config.toml
dataset = "struck, bounced, scraped and rolled objects made by modal synthesis"
win_length = 512
encoder_norm = "rmsnorm"
encoder_head_dim = 32
encoder_bias = "all"
encoder_qk_norm = false
encoder_experts_per_token = 2
encoder_layers = 10
kl_weight = 0.001
batch_size = 128
lr_schedule = "cosine"
final_lr_fraction = 0
Rows from block 2 of the encoder, named by matrix and row number. Rows with one number belong to one neuron. Each number is 128 + 32 x the weight over its row's rms, rounded and kept within 0 to 255. All counts start at 0. Numbers have three digits each. After the name is the row's rms in percent of the matrix's.
# fc1: MLP up (encoder.blocks.2.mlp.fc1.weight, 512x128), inputs 0-127
# fc2: MLP down (encoder.blocks.2.mlp.fc2.weight, 128x512, transposed), outputs 0-127
fc1.320 092:154121139160156116070122134107115085068117109119112165134065082160160152091157093111155104073078156104101151129074164170130185078068091181150106176076131073113152137163122155124098104122069136128146118113171162159176117141121174136152096151134121151156060096085134100112105098153127165102119120126157108144074121140132112162169147086182146085079092089092087063141120137083150154091132
fc1.322 095:152066153121102078118113142112112103144113152102140190139115139128112119070076165089156165088112143163127145107131110169080076139139091180131086098038097101171073070130127131161125123088075153125066133106123093112097110111096075151136152093181139167149146137131107118085140107130084156111090182141065133153118168088151166058096096104131155134112148100079081137078112076127159152122104
fc1.323 097:128109068093087065136175132127101098140102088155080130157146130071088165116094176123145094116107132129121096067118209126086125115081061178091161128099141058157090096074098141101185094180143157094123135135143140163150099101182123158097141152128119113156117088093135135077138143109179083057117080140103173104108117080152104128145137123151143109186138112117098096160062104125135131116141
fc1.324 111:098115122151123140131132124171095184083106146159126129135106076086091182093082159145101160110079154108125180105147120182119079162155071130072101102123135154191140118160202178057125130104115103099109155164173103068175132125157174174092071117121138122131120172100103163180123165168131154063087090110150142125188151111140122120145105149171172152117098074084128158128123090137155142140113
fc1.325 090:079107144155154106079079153130132170106135136139139134142059133099104163157146133127148124139155154163128093135141158159079158136124125171188129089098081068172068163070166149157123117130080109160144106055176129184102135170142094146137140154113117077105061075089119184076152098098087176093167125113146192121118143186113146159147153105114143135097136131104048105149142173154142112101144
fc1.326 086:070148107078133081115147077126110093155163130137146077180130062149157181116072118083105095137109151117122083136155162080077116097072072092139092193095104095094087079115150210149147110127058140109145175068134115127148136128127109083131076153171130131123141099139170152071123142137116155173097104138162077112110133163092182145120176133118161115144125111135112122150160110150135129129057
fc1.327 086:095108112147098139123113088114125088085102084113160116079112085135116136075090144138081071165100101092110085122140167104166102127083091087100090149085167123102092139128118165133097133108177172101165145141176124090077122097159082089150158156096142133141179091086139137088070145094173184076131081146139092172089088137111088136101145166128169120144174170098074177117077090165088131156107
fc1.328 084:076171090160131093087158103152128173152151138128163090083163123156116151132126175102140111141106145080118166144100137085084102148100144132090147181097108172083128124148170088106150138096084107142082155139086093113088072112096149155127122102087121177185132080082091089155102158074127179126147149090115078091179164176082128145111161093130170088149147160129125086094086146088076077166175
fc1.329 085:135151164123120108104108074138123146165131070131181138102124076142130111092158133165128122143102128139168089091096111183136129188154064111159141119129112094185153148113168110080110079162112116137149117090157125186105112103107182081157077098163063182164088122075089093080091124093152129120192081081131143119162120073153158164095162125188138112136087144088122090165137088145101171169135
fc1.331 092:148145091114104133137149136099080152157153126127146095136143118112120105154119103098146154163104103088156111056062139130157149181064078074090121155119135149123109078159088205100117159154156164119062165083187126097103087171165148146089115095106117135080136125112131151101145146181137078102169182126139177171145131074109116091099188147126146129131185111194084080124091120137105081157139
fc1.332 121:071100092082085089120146086184138070120156122100157088144121135103101122144078130092130120101121113177105099086077183162091134060120098117095078133124112053137097120115122161109127133135062109069109154062134119160171124144131175112133087150117076159093138082078125149105112169142146153128140133138123182119084067082125132054111158122187139098161100143170141067134134126162089143134144
fc1.334 082:128100140102092150126189100156097101157161164176095156156067114074162172103109081091169127086090113071161157083126120170087176159123071125133103121092167099132152161073132142193093124175144154073104147168184130147147164165142074136139114114133114077157162124153116132138086101109079133079111089108083146133148148134104194118143147149164146119151083174090110125170132089086092134116179
fc1.335 095:074154073135153155081158086107072087134144077114077141148093104127114100099172122116099146124073141113144099108161154112153142174086041143143151131114129120143128072175169133074133137181120134095147110098187127115200120154083167121121129151135064151086146133105164126150081158119166109092179154109107132113102110072080112063170141130120126120187150145176110102069111084150125074120106
fc1.336 101:125134125108094135103095071191052132114126076102098098170098131152082154082141103144158094147059167113141149135105168098137077132097063185123105151072128083136179097097143138129159141179075193161159168116124111105113127176118121087107118134148148141104170101064121114102103087110112138074198141096137188100160145114072149132158122156144142117180152085148108131083088150117123145105103
fc1.337 087:159070098115091109059130138155095117096153159137084108146169076080063086148133137113137075151085143128162124153156139170151160115088054097068106101108138063125154105147141148120089141096136122089117161124138088141116148161142178147082124156175075143085118162109117124095127084166185133079125136104172151135132116160091196105099155135153144080119142156172133047149166134122081158087154
fc1.339 106:112100072106050079061170143121093137135159119145083155100095103105105134093119103159134138129085129072127146072091110175087137123107098149083095122098148085103141076195134189105168119138059123102107149097175154133102096107101168083155106163165065100105069144134157165095155112131139093126132110101128119135170102122149121114133192157148177160135172108159071142099083104087087100142109
fc1.340 085:142164126137132115095137072076164090134100063128171123124157163172090109112066092069113151076104144072087130121162148140168159139161085112134086093098154078115118148135121200159093152164130174168081121112113095103117120132152164122141074111092053132108166151089134138157149112173094121176140137166110151131170141181172099070141195108120183111091148148171130110127128174131156083126166
fc1.341 098:131065120100145135124091142141121079085155082182130170109085154116083087130133131134164138141062179127144081070133101114166110096136048091151083186090081128095102120128106155194105089146106094162151127129188127120179086151132180157099067157153069091122156139144119139103141163144163162083126148112144115061138102097156180070146170157159148103143165082130142139101116163124119120105140
fc1.342 116:101135099129077101070089126135102132112174101168111123143078163114131108137123165154172087138099127103117152062157131133071118081139109171153141132108135050108088062101152182147145094184143136111073139086130137143140060112128139125109100111179074105124077049102183156078164143175155170125108102117113150096113081092114140067118161133106135110178141091150071123069099124136138147125097
fc1.343 095:086101114143085114057166090142099109139181097078147099085098137102080104123101079097101157106099180125165080084141150131158086083072092149193164170094133144180121122094161127124153085147128098151100171141159167170178097102151097079112122114131065174154143141088107150087139106113110099123137186119093096158096084108101129102112185139187154178151147094132099118148146095088160129153150
fc1.345 095:138154105169054128092107121145151107152120077144110122110107135083138100100098102132144140155121197168128148146133168162072158122100054090094099117107100093127106046085166122153153096102090181113119128136161161089152125090102176168100077122188114123101133113133182156159144114131092063068144130109116152064095133103122159106121135104128156118125153085110136034084143158135123102087068
fc1.346 118:124118077108087144072120112133139114170170075162139069195124152105110173113071090109129147087133131136073078081134172136184121161121077187143129175067137090151164062166156130117167128100074130158137174078138168152160084162111112144104140102141093166158147155080128140122148159157104115148167135178098198109140092117133167110152184131149141135144145146131108125089058172110125118092137
fc1.347 098:076103102126098117085155100177127128128134062118153160095109110115083140148103158085179156130133157089113145077096159142178137111084126160165066106134097123144168087146129180171120122180123130126155155140179127101130065134086158114171132140119123147185145096107112190088060100105087100082188134149150110082105154107087120055184184093108180111103154104120139082105086112127091106109113
fc1.348 083:171182176152072080086124118141072077096176124092079089133155111123147144139092150110176154076172135117182070158097135146152139124076148099108153093076163096081154121151177179169177120159158168160124085100111153115085134140131183141088129091138117113165150135079136094067128133123095084116156124089155119130140109119123170121131122081091155151143112097154162149075073171166168101172137
fc1.349 138:097117067073117130137173097113081154100116125141157042096136078075126128125099127166099100183128145141145118014071086110121129119105093083116150102126166139117115127165150163177150130164140128111158168071179065119101144124104180096128143153169140100164094096069148107130138072157149120082096119112132161120127098132107161103163187134145154086112164124163092158071116126130106094104163
fc1.350 094:114094137131095099112176094150097085182151076199118130130102104121100106209160106164104161089144145138127154164150108163110165094113086164105146111109172063124091140100194183106097161129108158139136135142117161121143093166115113111127159082129139176116120066091189146079092137175117108110170136148144098107154072127093093078094139171138149076150097128104069082085065154132102149151149
fc1.352 133:092098062176099144117151084159122080110117108129104147115095166071123117136071146154121123180110178076121126084155149134188178097149123156043156172082140101122073095169176136104147162160112107173079110141124074101133106156148158107121148133100123119151090131034128149135136134152104183090132128135164196122123118146120188084160217125151140150138109126109109090131110103164120129093124
fc1.353 083:158080106077111163077171124177117177139118081121100193120114167112157155072170090166189157069151134137152084123116130131155137136130107082162086154047080130107121074149114145173131090173123151110148137135145174172154103117161124124082170153152098122145170144134162127160078088121127105087161113104070093124134098082130144090079156174153150083090166091139136126168117128070139096097165
fc1.354 093:102115089154097089081113120186059146139076158111116077101158136079152182113111187131182094095165102136089136119073099127117144137127103081122145116095144151187081084110176114057173117179081099076130185165156111165155154119133148124118131152154139121150164118122141120114110147168098163066175103142130149087154105144142098152134113188183161141110171157148085102150152143106191114101092
fc1.356 088:140090104151134128149102090153087105174119134164132107138136131067127133100119153155093140157088169163133114153121089067133164107169073157087104155162149136109101078110154176159158076133143154068104166097189145138129187142158164122115084088167145143106089162082113102106076079092170068188177187135157179106131139118158144155081152153156156144155122114184153085107119077177096117125114
fc1.357 084:071107155094156087089107102081078135173124123145153066157157142175151138122169161095109079070170148167084084156090189151136080159118127180173094117114116111128170167134120118133102114124074110165081106132157092164180142144122151135088074173126145150163101151091184120079144170147091129114138082105128108126098096174133175070096155137104159166169132088096151087102082126149088095138134
fc1.358 089:109125150117086123067175139158070170136108160125110082145146068125077159166160146080177115150103149071180117077088104092171080089133051135181122101078111074117109163099088162146157092084145157127070106129121111115102078147102142154166147073094129177091107075079098105099120116094099147117105090126126132101121145084115179147165136121160145163096144093101090133131093122152165152138160
fc1.359 090:154087172143087084070098078137074132078180155120160167096111094075097102126095116114174103083075153123129166116093186167153131107094127102111087106088090116127157165158135169168097165169127085129138152069193119099175131075158161075122143142132084152081133152069135131119144145110168158095157128166145107111086168082148181136161114105084165140171085117102114132164119114141155149110163
fc1.360 113:086098121173108129108139123170167126099130071174141129076082127165085119179105104124098137078114127095131150145123163081108192089123071204186077147152136055138118096126157132163088094173098105136094138083150110101187063084111138152096141138123111123094098058131113159126141113151158161139145136104125119053152125126189179113180136154178168147177143146128098114095132112122105155160110
fc1.361 083:051095161078111095152177091168071098118178115136110180139138129111096123131102151104145081164122161141117105133161119106119099173150129074128081102059153070145199131126123177138177140106103164142144136103166094154166139160153109095141181140145075091190153144073112095132157081127131182158118178075163149124125146087078143105119159172117176122149103147179137086127150117139155084164103
fc1.362 080:101102169104095115086156141114148161082128070107183088089127092138137114163094176153104091090107124183144133094141090157110116114081123106113071129073173181137111094118185179090129102106080122126105117076178124159154091165149146147087107113105114184136145136153153156129103155077155074141129085183129105153124142074143186074134082174123171137152105121115100173181158092078155149126077
fc1.364 087:065081159163128202141162133181124130182126157131143145117121076111115118145196067140132101122149066129093114172151106098143091168157086099113096052123126107124095129193169134079186135135123104159110161142097117088159119100155160101150193115107079123137102150121111081150091130134058182160151179144107136085115124130087139098167079145110179155168143143154072109110133149110134173114097
fc1.365 094:142091101100094148170126155093154139109135163125081135136092151113121101075077146153138143123137123139131167081154172157097146141105123148085078099148163071100090120164128140156085095089063094108090114101138145143133087165181062127130141103165073110172097175133149163100115075162172144064114103113098180069140073155082098162094127178167153098139155126174155084098096120123104056121144
fc1.366 089:080131087160111094096158102166142138160101114156143135147072155165161126156126093101139116059153161056134151093102141120188088138125109153091091111079133108151067097129180163100196082156108135176086126076181158164108107102151128086122120124101148117076117129146104104148095153153133166087150159114084160080172124072147145058181203113179152131132109132137147128150110090097142093108157
fc1.367 086:079145131089176120069138127106093151120108067170090139140080140152141151183069106109116111076069163139074104144111179119086154097168140148087157122054104145110152157174144100092124090177077158169149086101083114095133127155145177137082138112101076116118149105124150190077107131111112145125125070160154130145094111077119084111079166160110136123126161126116073169084112140065132101120105
fc1.368 080:154116117130072154132152154118100181078155099139154131168102076107152181178130129161152085132109175179156094105154094142132178092182144107098090108179166115119133133148113140125126093173156165157112159183129099158174113121169188163158084100095087164137172127122103138073105164159075131132076161091134161136104176101168159089165101113176167141157101076158178071140145087112090136094119
fc1.369 084:090112180189139092098107086153157150173163088115118097094072132146128114094171159105103136100110087107103134127102184098167123173156112159135137128136088155077074067169083139080164088137095124162096127177162135115107154122098108116091084179147130084072125099117179136132087169182104174147135147154154095156118167097103158163106132114161161131149077136080118090163153178173091088107072
fc1.370 088:172071082163166103156166087146107092115159150151087174102174077087166071184089104111094093122102094115162082090084147139149114136100132149101145170114133101132116132156102144178107108136159156168118087126118120136135136094161179169171111080077118155098139083127149083117142103094132095100151144106168079089169132116118137114180102070116186173087140089118174074162083130161173128174094
fc1.371 110:115088128073081134097121135177080111101122081178075082091065131125106136174159121129168104129129197110109116081098198149128134079095094109081125122089161118158134119092151153091162068152065121148141081112189159128182112149093112086107076140132128083090136124130118145114104143134143154048164158144153141114148147098143178066140202107173144105185127156140139102132146096112140135149144
fc1.372 086:063102101114150099139160157088152166067087082112176123153154082101124125169084168160164107077090157169088139160140086117087135119091106077156100139103105126097122171084131113135142161147090098081158168138129089108190153120114166177102070161127159142121160151084148158137123145130107158157158097180087105153106072142165179109091186131090199116160115131107152109153099093151170120182135
fc1.373 091:111089102095090128080076153140072112107186162174111149109079146087132086105142174073093110140124180112131142088104187185138144159110044109087095163085125053138119105122142195150116126191162124165118133144168147171162143167076117169172111077122125167167113158088169079136155159098177118102165140142127109117108110138102126103111139177114126116145124111175120114112088175096099141101124
fc1.374 102:111095095129076127084103076116060175081121122105176136161069158127106135134109138159110164112103149119111095111125174089132146145146120057114141110071110070126137107119126218083118151104146088106134143125164092167152054099130137157151064155142068160099062133132153172136095147126130154088156142106145151074074099108126153071113134128128153092089088134110098085098101151098173073123108
fc1.375 079:094112120166172069110136061101119139145109158134129102164101105097126106131146093150140097148115102146075073073145131093128091129125063141120108092139160128076061159170145186098167077145126115116149101165181156097112089142125150138117082110075150148150182090086178120091109139193184161107143132098165169139166178080111146151100114150116153166160077126176095114130076120097130173119185
fc1.376 091:077074068177148177152091150160140109162158084144080127084113092167145150117079084114175147151124092112136128086084117151158081147161145135107154175151089063115193067095117109104122159105136170125155128112140183155159136133111080119146134150086102145171097164073146150159162104132090126076149137132121136106122108170091096109172108134131194120156113165110088082142125181156070091090177
fc1.377 083:093094122087123100105089134174158156104108120123157134183101139118077099162077180134137162079176137094102168161094080120077076159171101172094131120110117109159130143073167150084157148077124121094091143076114079164173098152096182131160093102168168133171137174133076118091153157104098168085131150126151135155120150133098120088175131158102158101105079129099155130182171095179168133119073
fc1.379 079:171084117113100072152179152093092137137133134193162098183175092163074086099133106118112148075115143153076171084126107177105106117143111108099141118136169102176120099149139138121169100168088120104134132122125107134178100079180167138125138131109128171137086167114107085086072152182174178165150073093093094104168147118123178071090136171135161080126177131153167126128113095145095158106073
fc1.380 089:148069161081110095137086141092073086133167111108136145143071085079121190165075081089139130072107109136078123127106191115176178081151128125169117175140143124170116069147164164150103097088122184146067126079105148086151141097115138119148074138115084153081148126107125104140088112121098117153154141147101103120093109095160187066138099121125145116081162085156122108056160148122108116106146
fc2.320 079:101156151100135133179102185115075078109116114132128177102124144107188169140110142139162122138075072113060147131155168184084106107139084074178128084130170164120126099082073132101132141125111068176126152158078166157088129153164193147129142154129074086140101108143142153115158161105118160089098097104154103176179130157091132144116181128074182119091185155150158167139096115132131158162119
fc2.322 090:184169108106104081084189140166081140146136151101119162110114109126128201099130143170180100085170128111124150181146139107135093112108172151114118139185089141118099148133191095167099176091150111130108168114168128160077149172087165134060088110158109104151074112129149106147062122096101080120089086134127107145150101181087151092098210105097089147102153135164131094151152160159116127087145
fc2.323 080:132109162157088132127117157115130129092124157169138152090120154108122084095105073147171176094165114146080178092145192083104157118160070178129124161068144053107118201109134177169099123161141121101126165123112115155112114098145141176096160122168157168169158133122159186178132136151125120122154145132184163094118109107144191120095177083142145217088139127114095116168103177102100166115107
fc2.324 105:114123129103170133158110123121090160170152098089087163169139139177164128167196162142130099087066148105190131138100140153105110118160137150121181148151123089116163153064125087212129152153124091168149162139100154166101126143103139062115130052135126137065127116126144141051126090145143111190118174117141071112114156078134123130107120121125059113182142195116145120116120102072155145080122
fc2.325 080:175083164069138145089096168135159182099144116111158175106179131148165106160136135145137084158100169101124132070135113155109121121082102101156168105165139150148159131089102068129093139080104127108079110130093082164168122090157150171124077160147089170112137186152103165111123155097155086089065092100122089109086124118102171111109125142172176146080122109113147173069151083080080073157114
fc2.326 090:106110111096193177090090097144111136099133173083143146085108106106133102178116132067165117087064121180153068135081120151088173146163117150166124104159092145145100117122068111080086159096126090153171118174092120181176090108105152092098110089093177099167126092178124095161173125103159097133178126148124076124149126160064159094132101162104139086139124129123140071131143130128195126099104
fc2.327 073:146096080122087122149092100079155075173167112078106182089093116127140161112194141095133160135167136108127151136176132107169074164108180163159169083074114130142158081087174147097151079104131110154148146100143132123100107140120126135111130127173187131098188089129111160074117092161109139081179079177078139175153141103092158079125099160125102177166155098180079168118106134127114141166116
fc2.328 073:162068088084137166166097071164161159105141106162148138151102139080103184153105171164112159166145081130156111176186179146174109089104083108079167184124140098136141138139151095106083188150156111151091145148103167154171171150115114145098091181171095076182156149086094156110138138077083148180119104095124150128112127134161181134117096152106124126167164132170104175108091114108143123088149
fc2.329 071:128134179139127156105091114168160179164172073115094119098104074097139102106085128174158110098109122092109139115137170150082103145105103090093132071102090079108106160094170073115070143091173152147160091097137077183128090114159068092172106161164096126119076124154124081130166094154114100099156149067151108163129094126099191152064086140107138072120158165125086105174142146113129144129104
fc2.331 082:137087165111181167107083100163170149138158163173124119156071198154170168126116120146117116130128156132094104135106090136147094171096134129110128105080166150171081145114082093107114171101181142137137154110129160140123169080146152117136079114093112156124095152129075162185070168188181113111108125137153142117153130106134088071093073123076183184113133088085137135164083121110166173196165
fc2.332 095:177102135157076108088165058070098167130124098171136130111172083087086144102059123189115131102113091105183101111097122141097129124141188098137071149131120114122114063117137070126134159114139116070126192125092139098154127153145112136103089083097113184089084094061175160180116162154072096121151106063146139123107140135144092086157156118125145143094164093127140124142117090146073149113147
fc2.334 073:180153165175116175124110105169094145129134078110143135119154096123163176119143191083129183168094139114143100168162137169125154105156101172080094149174111122086163091151130161168102083103111133174125102136166090142139115152135102076097148069077115113158074167083087162069163183115138156098079152087180147132077124159151089154144085127149125084104106144139117151170081157085086127165095
fc2.335 091:080117148073128101115048045103109094120099132130154190147168135148117090088142092096182109138154160120096143161154169133125112121105142110148174106148080108146094168130139066150154146065107099139166172138086101103077090164148130108166099113087178115103177127161131166075150101080105096120152138111139099088159130143141109132154078048142147098095134144110139124161132122087190118178067
fc2.336 108:184107123099133166165157073136087161112177105114116150163114124155067137098134095166069078085109106120135139162172186103105155089150180126147132098121147150150159143165139143166191092137106122123155185102160129116076099167137065157116119124148132118188131161112150175116122145078184171083116147159148112125075107160120115169105108107110046092089132124087082159080127144164115058100147
fc2.337 093:161133150187085131102194102140126131082130109166132120108200113173146132066143172131166151086156058151068148085134085136134134082158152143103084108080176140105068142146136111164084152124160140075165108129159102126124084133124166163142132118124147110103083130063075146187164147144096166069099132073122185087133131156143168100159116165183135154099116075098125142149164109149156138111108
fc2.339 096:158100102125097116116160144113171081055138151179116094085131123128043095078102090166093126138133088088145132107135107098135104145133132122146122145140179120097130150121121096142180078157102116125153094070115158159125130146124059141093131114108107128119053132128161085128112168123078213067138153055092156057117072136130117117187170109131158118091147132187079155105116154127098101090113
fc2.340 086:158138080174147094120149129141112138128107097132108187108123090129097125154130166179141101141168148090102133077187136143140171121045150100158075104087049157158154141106088147092141109098124092131142111116121119115127139136114135094122166106068071174170110162090100137119146094164142113086093102158158146149149194162139137167084117073161175157135149069162173090178131056126167151180152
fc2.341 080:142102115176139136098074100166086094151162098159124153176190129078106142059100054077158135131137071126103100146142142073079156131151092137100100100136155086094150122133107165124186156151092164143115143178101119124148173142081143167152187131123073173130159114167159085190116040079152089090134121142141116171167124149124140113133117079165132127153107111098172078153133155114141098114133
fc2.342 102:118092155092143129143130094142107175165172139036093095153155113129125150081148101147169125165133150157156141148149129108143114086095130143175137081136090095181181092155076113136120145091073112130155142117176153119132112080127180146099174111140097127153167186179128148100064084081158101151196179100137103174131129190125122141079091099132113181140142117063153140099125114111109075129066
fc2.343 082:067132085122104093168113131142131096110180128091101115111088076150094080094105155069165161101157094164146096118137145064164155115118157175132071096129152142166136117107176073119101117147102102159146156125164131137117129127117143154100166085092112152057131144114187147071118128083147164102167121116095126134128174071094120173141095127186148109161181166103120155182042120096161099141071
fc2.345 104:169071140116102151143131121115090142151093074131139190124097117076100149086129145134176116111078119070104149140187118105145114123077139107110170118121103161152120108081071127085176123065100148186103138140076097140168131154151187133151102111116185127091137177146163127119157159129127144150188119145128064080151154093069081162126060123107143090087131137108127086149070133065145070142125
fc2.346 107:140120115095076123158136108148070143126138086120160140186140076093115096104071097098069133168156111097120119075147132053129152140165160139125101091106132108144139112168088118141138080137050157056184132111148119122137172153078090128191120118199115099163110125084147124099177094120132121085133188082120181142121079150159114192128125115114129114103177123087095166115147122162098065130126
fc2.347 098:037161144114100118125107160069122210168155118081116087083110171131195125155129177150115096120133207139159106068097147104129151146110091084115140150135129124095109103107091129141121172052135134072102130141175129166148126059144147118147105181155159093097077094127137079146174070120059128131118088145125120122146126172162091119150092143122084115123135151127175121112147104171100152107091
fc2.348 074:080132183163110089165101147087138116090142148106079131180172072111127142147168175129108068175124123123109177158104125183159169152149118085159109092065117120155119140183098145102160174168139086082160096104086133096102134126182107115135132173064164100182097174134105114167180123099084112142117090153130162135086147132156170087151109121152154167110137178166069100172099132144164095141158
fc2.349 197:111082189122169144079104107128071156110107123127100123158077070101145185160168151099167150125109158090205077164076126126122145138121106078100182153129094142107128123092120107180143172084098098160169140171128112184138135097151140136093115089095168108132111102138169157108174145160129076160146193169057094158184159128099085128111090113109140108156126191117150118126115098113129170104076
fc2.350 081:146116152133119131159118156128129140078149107065168129147160164129110161194129156221118107111185138096125162116117183081151144119132059132134136163172090100067123105126082126181162101118150147097156163157126096138202111099119144152098115111156095160170094109142074066144161156116162136118092065128116174082140158084113131096085111135154167113150082137174135150069097082173132155165094
fc2.352 163:142162144150129083081132124111126107133110126178137139100076184076177128191090121158128175178140192095150135110087090142113150136094099099123141195112096137062080123158111118109133179106202084113083116168129098153179171136187159128171108178108164120083092083120099123152146174143097111185090086096131121112135130128167072093153087138079130117146115144162109094113166111116131192138144
fc2.353 072:171129103176074164124085119133108126146146087165101139133071145075130176123077139145131121151192145143185143093174084103176161086161095170117076099079130145143156083148140106083132154075139170139088168108168114075130174097190135100119151177148072137092129147183118076153145150164119116089086075080110157086159171125176152103137140124155162110140101112134140161150104155104168125139080
fc2.354 078:114149140149142139124156115191099122179114159092109183157135191162126091150112108096155105096069187100104093185098172125077153157128121121128164089180128078156161123164144099188093138089119126164151140104102165140080077167060131108132165166126074131087092102135168097131080139160095176140124172173171108143088105128160142146135180151085098098097163164116121088093094090117107081151136
fc2.356 080:177122105141065088129142128124123144128167052072150146136095048127140113126164117132075079127086098057147105133101168110177149140178173114120120142167124099102127106184149176135124134135140096150170166124143181129137095148138132130148121064115161098187149093070169190106104120174113137099162101081122099160118075095125101155136104116180138135099187128124087124101106187144104086162077
fc2.357 074:148095106109151116100121184117118073152116117139075140100162089099136103121101149161161130133092172080068137086098147171180152087158099086176161135123072144104112127156147124119132151141163132113152175088144178084143152081111094133166155088142079104072089075116088091118157087092131110092170116161083180095141091140073167166070083144111105153179168144099132144095116100172146090182150
fc2.358 075:089106167142127150156185106121148167139107152103084100104140094099173109088121092080143192150101174178137180100053190115156109150113123106097097141128118063146164190146173157109119112160147122084159138163097140168129135127120158143153075139124157088081160174113065136191155129142182141148196124106146138125142164125143181145154086125155186151154106162132146101164085129187111165121164
fc2.359 078:161132088143154179110128110162087122105088130158165124094153096108070097136166150121140134128096109160087096129128156155170096100147131130096153118110161105171072163123187160096166084137142183104125100155087090138082074187095154072180108085168142139113089088171107183180082128161075137128127136154086121084111133165108076104187120165157136138075107169148166167124123076118128065108119
fc2.360 117:060097121119113078126113096168060102062109094126119154193124148114157079124176110124162146106130186153118143108131194173127125130089135098158113147092140113170131128080138152184124128084094086108087178101106188142109083108140184112105143142095122108146135153129148130119110114114144126098131142103144144142111164074133140097129137106154209089103149102105166104154019101077180085169096
fc2.361 078:169120109084096162146124078078158139084104157085085114065133120076137108126137170102075110103175095078098174131088103143097111123185122179132118077124153111114136139153164142180125115130125138117089143183174167159151115120172153113169120127092138169081176163106121159127124175098160138113085069124095152136093082156126165139134087088093089063092149178069095180154094157152119109078125
fc2.362 071:102087158142172165117164172079111150140172147135150075129118140132099155072097127164151170154128136090082110115099129079092091124154171176157139129183092104162165119082101130105101104115142179125070153083108080164107080179111088146095087138141155180077077127137126157103173111158114166115119181108097175092155118128143134114147183181104109074146166154091129137172088159163071103168100
fc2.364 089:164128099096173151147154140095078168138114102157090121141139141153121068120130151169081133158096202120101108128104125127155154149082145127099134135175109152109100130082075091147139078063164140129090138151137140163071155069167076093101072170099142121120177067128075126137146097112172119146143142093153095173082162059105163110075154154089038126090134126164156127126158130133172119095126
fc2.365 087:152109096117155124106184132175104189099189109076164128087115096149075116100124078126087101172086155112107124154154172142163084047157114096105105115135172088088170108137148189155072144157135127097129109173154107168108182138157122100086149114161136112180182127139108109119127090086121161154169166132135086123112100095075144085162144118159165125110055178110104118122163099175112168099149
fc2.366 075:131123089085127102141134080081110177119136117099076185138139134094093183066140159078087147161152141153161156143123096085130164071096124155168110131168101081119149082138081119117141155106111113098132115131171118078072150168071125107114088110105123172116152174157199103150091161117149163142130170135114114121137147151157139171116154083179067094156178122085126095156081091148084060133076
fc2.367 070:152161083173174084084127146101077139162136176126134159106113173153177099117153144070080119164146138103096109119090160165179101089128129171079100154129150089111144083143098114100154109083163091166132117083146081195119073116186168119134101146164156094100119149165151109108131111145077178145164162085168124077124157098146174094088153118132089091084138097074183148114125179111137111100161
fc2.368 073:076137078081149182178090096177177147173141091122163146102081126124079083075163131124169095167176145142106101101133176147167075093090155117095123091161117100104133125086095119110153105182104139180151168133154110146119160095170165173101179169071116160142108162160147091097119177083178133163075144159137173144108117102132134074100152123139139137125090127167090148127107166157172108110173
fc2.369 075:081158069145141080136155104080112070100147093091173110086179093119115166099120171145169142121088110146092173079188099136101122166125124091162171172178125142136142178083085130096141174093096104178163133161153101161160082169175162107164094104126176128117108077141147091149174172103081110115137185166141164177086130104159118150126135130096119095137101064150123188141127109139107148105129
fc2.370 078:126118180114149162129101094122094151171141061074120149161147115144112137115170119104117065133128101106110087154169171074086107150135101141148177123163128187143141127133165150146105153147152176072194111076168116130158162168078171084068124102117158156126141115117190103134140171139074084141169159152117127180094157192094131138120081152089151099170084162089086111066145113133097138148087
fc2.371 107:107080137129104093111123117111147119114134100125099161137111125144129073098132119084095189147139136130174113084128117118117157177063054075124163151096116171139092099077111109133136194103065130123145147078156098168169132143153140115168101118136187116078155156137168140156155118134113099179166165086062118175111122086072055105159073129100135145112172148163146116170062069125137144153087
fc2.372 073:075113168079131089129070135124056142130092135138099119132153136183145106167084094148189154098110157140067177105098122186101127148146146186078150156113115097120131167117139073147130100118180170172135185142138121129063134154193098126122079089154108105101160116105181187164091146136092142156098140150117141178090138081085082146139169118118155171153143118139122061134144063146128157140124
fc2.373 071:127197106123134092154149074179125131087133106141095123059114083152137099115097162128165139136113158134123131090123118103179126135193077158122097152126135151136160084095118155089146139182103106156131148118190175096146170193118162172134139160105069110123174157132133176138119078123156170139150082152145174148105183166180126147189136064125107101084090106134171186085087117143070139163145
fc2.374 086:117121163130128067077153144138109072126124125188155130119125158130104147111113184132155122166180128127121121166156065211107069110114139100152138127104073103141060085119145095136099147069130081168144110095051140132174122127171131062141145130087073153086143123114103161134119096131137125130136150092140105118111188071091092119181129150092111186134171124141077109143127127069093178180098
fc2.375 076:168088130088087125101148131139198164140115136104078165078176132138164096090136077161087119087094156101142087167158137149146106136166200098139122097179133135138155163072093154091077168086085113098143098120080128117074099077167080174099123101174142093155123153158115138170167122079082083169115146170095144151138117103120170155169140121083161172165163094111149108176131140155151099136114
fc2.376 077:133166113129079169129178094137149173103109160162160147077134069147173188121140128172110095170110166162110149158142156159149153175085148179136102088166118185147120129140166088137136174165089103088118140119141161142084114116176133151115100086169101086159099086177149080078090169167178140092145085080097143077137100122177143100133131170090090114086074137094100190100122113104139158138115
fc2.377 078:117121106141180159088099104121077189114126129131149164104106146139184167155156094119157092139082102080158172125080125080164156172175107107136121097106147141079125133090136101154131110078087172119184136151139087092101107144126164171081076085114140143098110091119154126124182113104077144185166081087133169086148084104160144102160073089080107134176143101118196160142168075108150160093124
fc2.379 079:113172093177090128174091083149099134082134135070152165086083071109074135127182145112125140160112175136108167133108086153132116094098132177188093111138125121177085076109122149173181163085133141107189124132125161123167088092130143168155158158119110159104102099177109136150164152113166131090111168093134090113091080182086098178137081148096105092094104085121155104074153088086099122107146
fc2.380 079:097185150134127114075165091114127161103096089155149167162132125163121127150176084081138120156154086100146161145190163159176125123103167162073129152142117098095179100112158081142088130135083079103083094150091090140123090094161142174170134175179166101085156195132077097109087148134161101081181070098099140135098167152104163126173083122164094182161141121123123169093138141127151132144141